From a checkpoint of a small masked spectrogram model.
Model: encoder activation gelu, encoder width 192, decoder width 128.
Training: soap at rate 0.0027, 11700 steps, batches of 128.
Data: trained on babble in 24 made-up languages, each with its own sounds, syllables and stress or tones, from a formant synthesiser, 39062 training examples, 38.3 epochs.
Rows from block 5 of the encoder of a small masked spectrogram model, named by matrix and row number. Rows with one number within an expert belong to one neuron, the router's apart. Each number is 128 + 32 x the weight over its row's rms, rounded and kept within 0 to 255. All counts start at 0. Numbers have three digits each.
Before each expert's rows are labels from the 100 clips, of 14976, where the router gives the expert most weight on average: "strongest on" is what is common among them; "lies over" is the class under the peak. Only what is clearly more common there than usual is listed. The data: babble in 24 made-up languages, each with its own sounds, syllables and stress or tones, from a formant synthesiser.
# router: router (encoder.blocks.5.mlp.router.weight, 32x192, trained with AdamW), inputs 64-127
# up: expert up (encoder.blocks.5.mlp.up, 32x384x192), inputs 64-127
# down: expert down (encoder.blocks.5.mlp.down, 32x192x384, transposed), outputs 64-127

# expert 16
strongest on: prosody: no stress
lies over: silence
router.16:171121113087128137122148144197177079108173108058075166117108086147140159174094077163090101148131154178108113184185084151182137171182096191166100146128090107160081176130078164133131083123131167
up.0:147107156156111194133122121033085142132171127127099112104119144173147133134083139112115209119133054109124126182211146128124157157089139180141115122171127175146096116132139083084135103151098119
down.0:120134107138134147169134146072085160235127152074203162154161074116180099127105107122147121139099085137127111042108130115128128125160123164105111133129147066156122139120113139124125088151115174
up.1:140144108201172130151164131079093146142155154051114137135108071092144150170115092146134134146166138120072081090158092109172153136100117212077111178077118143123094169102116122131122174064120111
down.1:163181106154088125148083132145174092090065142128147114164112077076096044081187097111107080116170114139162151117160164148135141183163077182152152126102096116145110124155119130073138129105171160
up.2:117121133108119139142145175126137121124138129055199132105130126155077038072100152135144193175067085145125092122147099092127158074140193064105149106136146123199154132140151148097131112058110095
down.2:181075115154166145107103128104162136204143162132125151095083105112094142122111136136156153105116106146083134134076143184199160135098133108115108140141103208198175180130140123107137163080118157
up.3:132114146156129140132141175047118159126153109165051136120137116192179105114129100145123107117172116132127098167161105049098082104124106154127092129109125223112095093154138120074149105138090103
down.3:082088106117129086128107122138140097107148088085146108121130137184076141154184117096158120190172140157137130145074142139119214090073107139086090128174111108111112213137143101151082066130139163
up.4:081160084111073113114149126102125176174074130057168149124130161190142081097144104116087168128188049086173185089074147056103077156136172125129134132141149135174127113157141110106152075113163123
down.4:210113092164171099122104148092123061120177163124082149176140135176085123123078165114142147129115179153123152077151118132149111164150115143087111098191118168101100072122145147119143124111143151
up.5:128130085127173096137112117097153111140097112096091130123159151154121208149180150131122089118128129118112128061144121098112168155102149205109108185128140118141137195102097161154111143122140101
down.5:190148152120080114103150162164119163075079150125104091154113073092154079133152161154094141154142148134191142110141115140194112112109118155167069166054129135118134161206124157161137140089209175
up.6:177096122158177233106124106157165129135123093110071150155154083115148113148155170131080171072050127139079157168059127154121084145126107111122126131128139188135095097099115061124150142093152129
down.6:135110144109140162103113150088141129143082097111111178124131137165134114119049166109145133151137137117150138106108107170132155115158139048113152144145175079154109128178146124164111173144084053
up.7:145140160130096121128160193126139122104054101120154094092163113111190066180140110130082138111087118111052140136229174140140145170073140154130125152133156125150125100134130130114147093169143146
down.7:180077102132170082113155100139104156196105110080106141109117090134112098093081147103138178153129084096168144113114166117170094110162137119053087081165108143127149133152182104160151115153122117
up.8:140148149138101146089107108146171180073177086008091183126108147095133159111150193149157081118148098145174124115189185142047176152075133136142151157153121130085139120134093158123133077082133137
down.8:122103122087131102081080121091083158182143139123164115123159139165071106097113091159121090110136093147148127191087112171119146129107136131144146135132142106119149142133124097078097152126118129
up.9:152144094133172107083089147147130136161114109142082130122121116045178104209152100110107164169097151108128188092118175067094118102125152189134131113068150129162119105142158175167102111174153149
down.9:139111128147114173093071136173137170112069099103162129140073156131100151105132133149161129129187123135149113138169063150109150149155142157108115146170084145081140151100167131160087126107108094

# expert 25
strongest on: mains hum; voice: child-like voice
lies over: silence
router.25:105108154084153190110134161188152097133132139089098130134126142164118145153157193124103115125117152165155054198176111165105094197166129166150129170102147133189124097177133094114127122175145152
up.0:144118143104114079101193136170156129121163132211158141143080125144174118106093179132092113129095154097113134095178144131134131087112152143125099146121131140140166119172171100178139143157136141
down.0:158130102115146172132113112119106154122131165162147090164156150132182167134121093104096192130165138120183117159081095124070064145131126129108127115122137112113103167113130123201116149168142064
up.1:104126059090158140155118164142116119163141095060145109110123115080096109157115099133106138128133183160056098138079151130113093103104120187161142133043098103098139133092091078109150130145115132
down.1:120154138136111102122116153195130125140095109129141119079152096114152091123111107157145164143160093199102160168103171167153159128171123161201149169147152117122119105121113178128154149109096170
up.2:125141091147113189164085136112126101076094105162132108115126139191144175153082079159219154087062085125174171155183083100155162093118131206128103139107146090141114144167109153129125110050104136
down.2:153102091165085110139154136125143111163087066102141126113104118133132108115114113109135103131180114129086121130109110103124190116170178156142169104148159126116125072149153095103116111114114159
up.3:120082139152132081200137111122149156113085157116110103110152158067091135042140080126138186176099080128079093118105217110100127141120163141088111117084108099136077152128241133077128128140124166
down.3:122157065135158138158129137146087133122127149121120132115130116127123156176097126107124123125156087099120113205103125150140125143132129135133144155180128153129149123136135096130172076113123051
up.4:165109106154148108140111117175145131112086087130102107130119148069171122182133079107132131101135135146106187070172102097193112096096126176166143166116146132136165178138156091083111147178081071
down.4:170145151116092122040193137190081123086112099125120158122130072151086149098145164147112105156108134115110126071146166161084190149183122082098115091176148191100077150097133106065143122105139122
up.5:153140121164145111129103154138138098166139129150150128108132065106091126091134045133091128173181144118103144177103102121169135178161143098110124125119091134122115142091113078039161144088159139
down.5:111180116114090134136120174145100150103141080143158186091148121128181103167132169093070146114113129171159149171138168155122137165119107130178140110122133128121110158082134141152136101094125122
up.6:123121093200133113104122152124142141166139172140103145118141146100139044108188116132083068196139119113145067096061181141119137175153147156098150122115133128107188082124141163103133117137174135
down.6:109120128142114139121127063111097128075059154146159108097128148085139180134121131179158039133139138073129123095114123097100134155063111136130144126180102120082135151151121139176187122129136073
up.7:101097082115136163146152167137134113165151091162077118081172178161141060127140129153175107131108119064120107109121131154185157076163125119102096076096123127187098117187168098069147110075145170
down.7:156178195104100111113123148156147115148149145119120115138119107091103181152072131154102156116090145117176125175090142070145108126142113172142109152175110082120200147140139113089111156156158056
up.8:128116138165102114128108086052127150109150188095151138112126154185172192103095202063110164129100106116091048130153111169129107129118142128139138093141169157150160094161129135144099149153151098
down.8:117105099167148185105160177123158127087125136130119112139148124125176117193055106144078135072119147140130114086162119114130076100157157169186146143132164132117171104147134104094122154150095157
up.9:119133189088092177127176134144103157143125050148165107115098131124136121084126098149133173139106134093088120074122166109132110171145097121162141071111113125199106117112108107093113136113127126
down.9:118148154146151126221112229082086124149158126132088148134180168157066117161153140107127129118138118133146150181082138154089088092175196097147122121143128093130171114125100124109096117135083077

# expert 15
strongest on: mains hum
lies over: silence
router.15:141147127135116143095162152178149080133103109205080101135100144175103116172122018159136093105085096132048124195129107171153118133144148205161109105147163109175140103129069105101135168086081088
up.0:108120163176150134083131166103109084140161146179070128092142132096118173124155098142120115104151141096144157151149108172136131147132175121102132103187163169169070082123138097107092198150136144
down.0:113177140164069128162152143139169118125108171065125129160141093081205156123108116118156146116165127108159104164159070122158116113164104120128126172126094085081147131178174138113175120112142160
up.1:143083200148110159083154145142105125087146089098067126127180130122074099168120135159111122127033143064137103088121126165080149139084119147132126115139177103183112131150149119128131158130130116
down.1:165145084199159156132176164136215111112127137174064133125144132130119104143126125132089167138162156082071091127143092070143071171104149149061138080129116118097096123107192184122131170186158132
up.2:126190164140146081166116107104083139198146182133159084127198133076121159125110126126070128133145102119153188066135154131061096121132136202173127094142123119150124107120140175188152093186121124
down.2:086156165130167129137105162178093109077113143155093090096118158195096089174217121116124092132122081108118106185109152103132140100117095159157186183118130147133132126116153080077098140135090192
up.3:175117182138133125094183122084108140155144125077121138127149147123156085134145172083149141149108177125162129184126150132155086165107079138110122119112125147152069090126110216173122139160141152
down.3:142178136081142052158123130147129092082135122198062114111153163134079143143121161174128094182087132120125138138097173157133183151091085153150150138185060108128118113159154129140176089183154114
up.4:122133087106079055139094119209147131060189113051100093161131091178175127177121169121097094148135085144097149091122120159142173163124190153151127134153142127122189153110096143137110134125179181
down.4:049081074098076114066078113144054159163069145163191121083110153203118097137121125067155139154176113122156115111137128138053134076151139119131209100123142118150118132078078078102128106116096106
up.5:103122199150123193124171163075087195168117132168151147125114115191127167122131163115150139164144106123133160235185163157064109155080142142110099043163103156152112131134113133064136120057158129
down.5:084094094107143103149117117141141109081120101212081107135139145115083136127144161139123098133110130100169199111113181161159181164151141150095162131145075079130123148127159149166151116115193142
up.6:142137112097113087143077135145116147174087152154105116118108170171148137113104143195154124146111120130171178149173116198184125145117162089061134114128122125095123157101094094123120111064100096
down.6:121098107139098172073143150157169124115131031131177142133116084151138178120140110093157095172127154135114122150141192101174136074133028087148169137106090139157145165114159130174138153187141172
up.7:133163089129106152149122113111158147108090197161216140107107149063154086151150176121116122152165059123238116103131135097114123122131119149149138076094126100189121136162075119125143097107125122
down.7:139089084116161148146155087127131184148161072139101085128133078096105130125201154113107104131137132156193167107133132149114120125115157150122139171133127129164123125105141120153217137116091122
up.8:153114135095135171065161148090140168147112162163128122159057117179064062134104072147149136152149116106154151169155133153126205124115145141118128030101120114140157103119176188173153138121148089
down.8:083099092070149071153109117159187057082197120132127143140126096091107176168165156127103111154131118140121140116077140111157110097135143161136077084147111116134142158127123107097146120104175129
up.9:136119113150131126119100092152128058054083119117113145131101133150112186113116128079113157165155084121125154186196243151096172143143086030091124062149125161135103131095093131156132137100099135
down.9:158141140124137153114093113103103119137114142222140119149107158139094088118088148142196142145093164126100151178111086164158168124145143071160137137148123135089062155102094175098091140106104150

# expert 20
strongest on: prosody: tones; /w/; /ɹ/; mains hum
lies over: /ɹ/
router.20:129142023158136161116125137255152140136057087144124140115129144129128121105133128126150113106185110155190162030100251052225111112113118089124126038128126134163142123099126117162124101098159154
up.0:106105155069163148180124166062128157097157160153178095134139101135140135099122098082108141145175115049121080198135081115220117134134098159097126122063130115154116135093184117142144090133146117
down.0:143122146109086125133106115067040148139090099178123111150172159149115101158109190189099140152052164130136108117124119117157156119073184145150103148116140124133109158131074155134137085134102113
up.1:078105140084143145077144075125086068082159129104190198159125140112144099094130142138133117104135167129085098120123103168114029160104104089154116156137104160125137068084103090107073163072097146
down.1:130109166148124173078085147112154111110181127111071168122135099093141074073114199156185192033149110116087128190081168130109133130116086111115087113075152095128090144126080108167138137107126117
up.2:146114117144102131120128123134067132096194141147155158137145125169067087162091114130159158157149132126181127146112098152127167050148099122113134194087107112096132150092087111115110136147120115
down.2:079149150150108135141187129189134113134111106093109140147170149088120111112173142096162170116119082139163117139150167118163153147169082137164142145141150188162075158154101160081099077042075201
up.3:131152073175127137113117107041125141118154140206135152112080112062125123123093089119150121179155124146070127133196162066094123133142192065112164141132166139142158099082071148158094134134187102
down.3:139076176152081134130142156155137155142092126142117129123136070165130088122141150127131174072151112148111102159124097188098145142148122181149130132118114094100076178145046201143134116122137193
up.4:116153135115159152074147140139120178121130142183154139132071164115140152114097105153154126167074083144045145098072141167190122159182089040121171152127117074137139148120142141069129117107142169
down.4:139146187100108116093107157101158122142077143083130150117158153131127152133141139178109180136166179158156097198170049120135113134114138120183143133117199085140093116101179089152129151162083129
up.5:070122134114112125082154160137121139134125121136132124122137162150166093154131076143076095164153154094126119100165136119114116115145126182146118143085148096117131068129154134050134087127173193
down.5:160148148167108144097130079111145148089187111156136177111156113122125160083133145103173127169105120129143126168089104111155125096135098110120122100099132209156119151104110211122156195128154104
up.6:146157147093143106147126180165132132138152116121085185166104097157112155113069122140096177131059152160049118157053080111128151170130128163097092160110126135236180181142093082118134117135115148
down.6:154115123142139144074176111107109110137109122135153139102137160132119119152138093160183180142149145135129115123121093161127130099084161149196128116138150151137118126100114137148096168050070107
up.7:098169108194157200154106159147126106139135162169107191130147130172125119136119130147146088127155023107078102124104171103145129117153120102107150151146078099138062095151154154150101160229173152
down.7:125105092123133148146119095132119133153077233125126113153098090131154076174164107082099135136157132106142140125165081139087081165089138139103147122202090128110090165099174084053180113107146084
up.8:100167126112117122122095092170122113109188156159142123162177157141130110178110114091159124105119074131077120105067131064107137036129146115108135148173178148124103123113117135173075136084121102
down.8:100116108146125149103105162055148161131153140106090126164123130122080131097137158144180119096205123121064093154086178083105105093169103140136115169116091113095139149146098150167135104145127114
up.9:138150203075107007136158129134146150133156109092132115128128122155119169134117161130161126112102099124074145103032167125107112125151111096117145094099144138110175188125150152158141062182172085
down.9:153136209165110139159140153100123118097091087125099124119113063119132251118149178124110114122100141150111140106149167099074114111085094153105070123069092074146169087205118110178126153146153132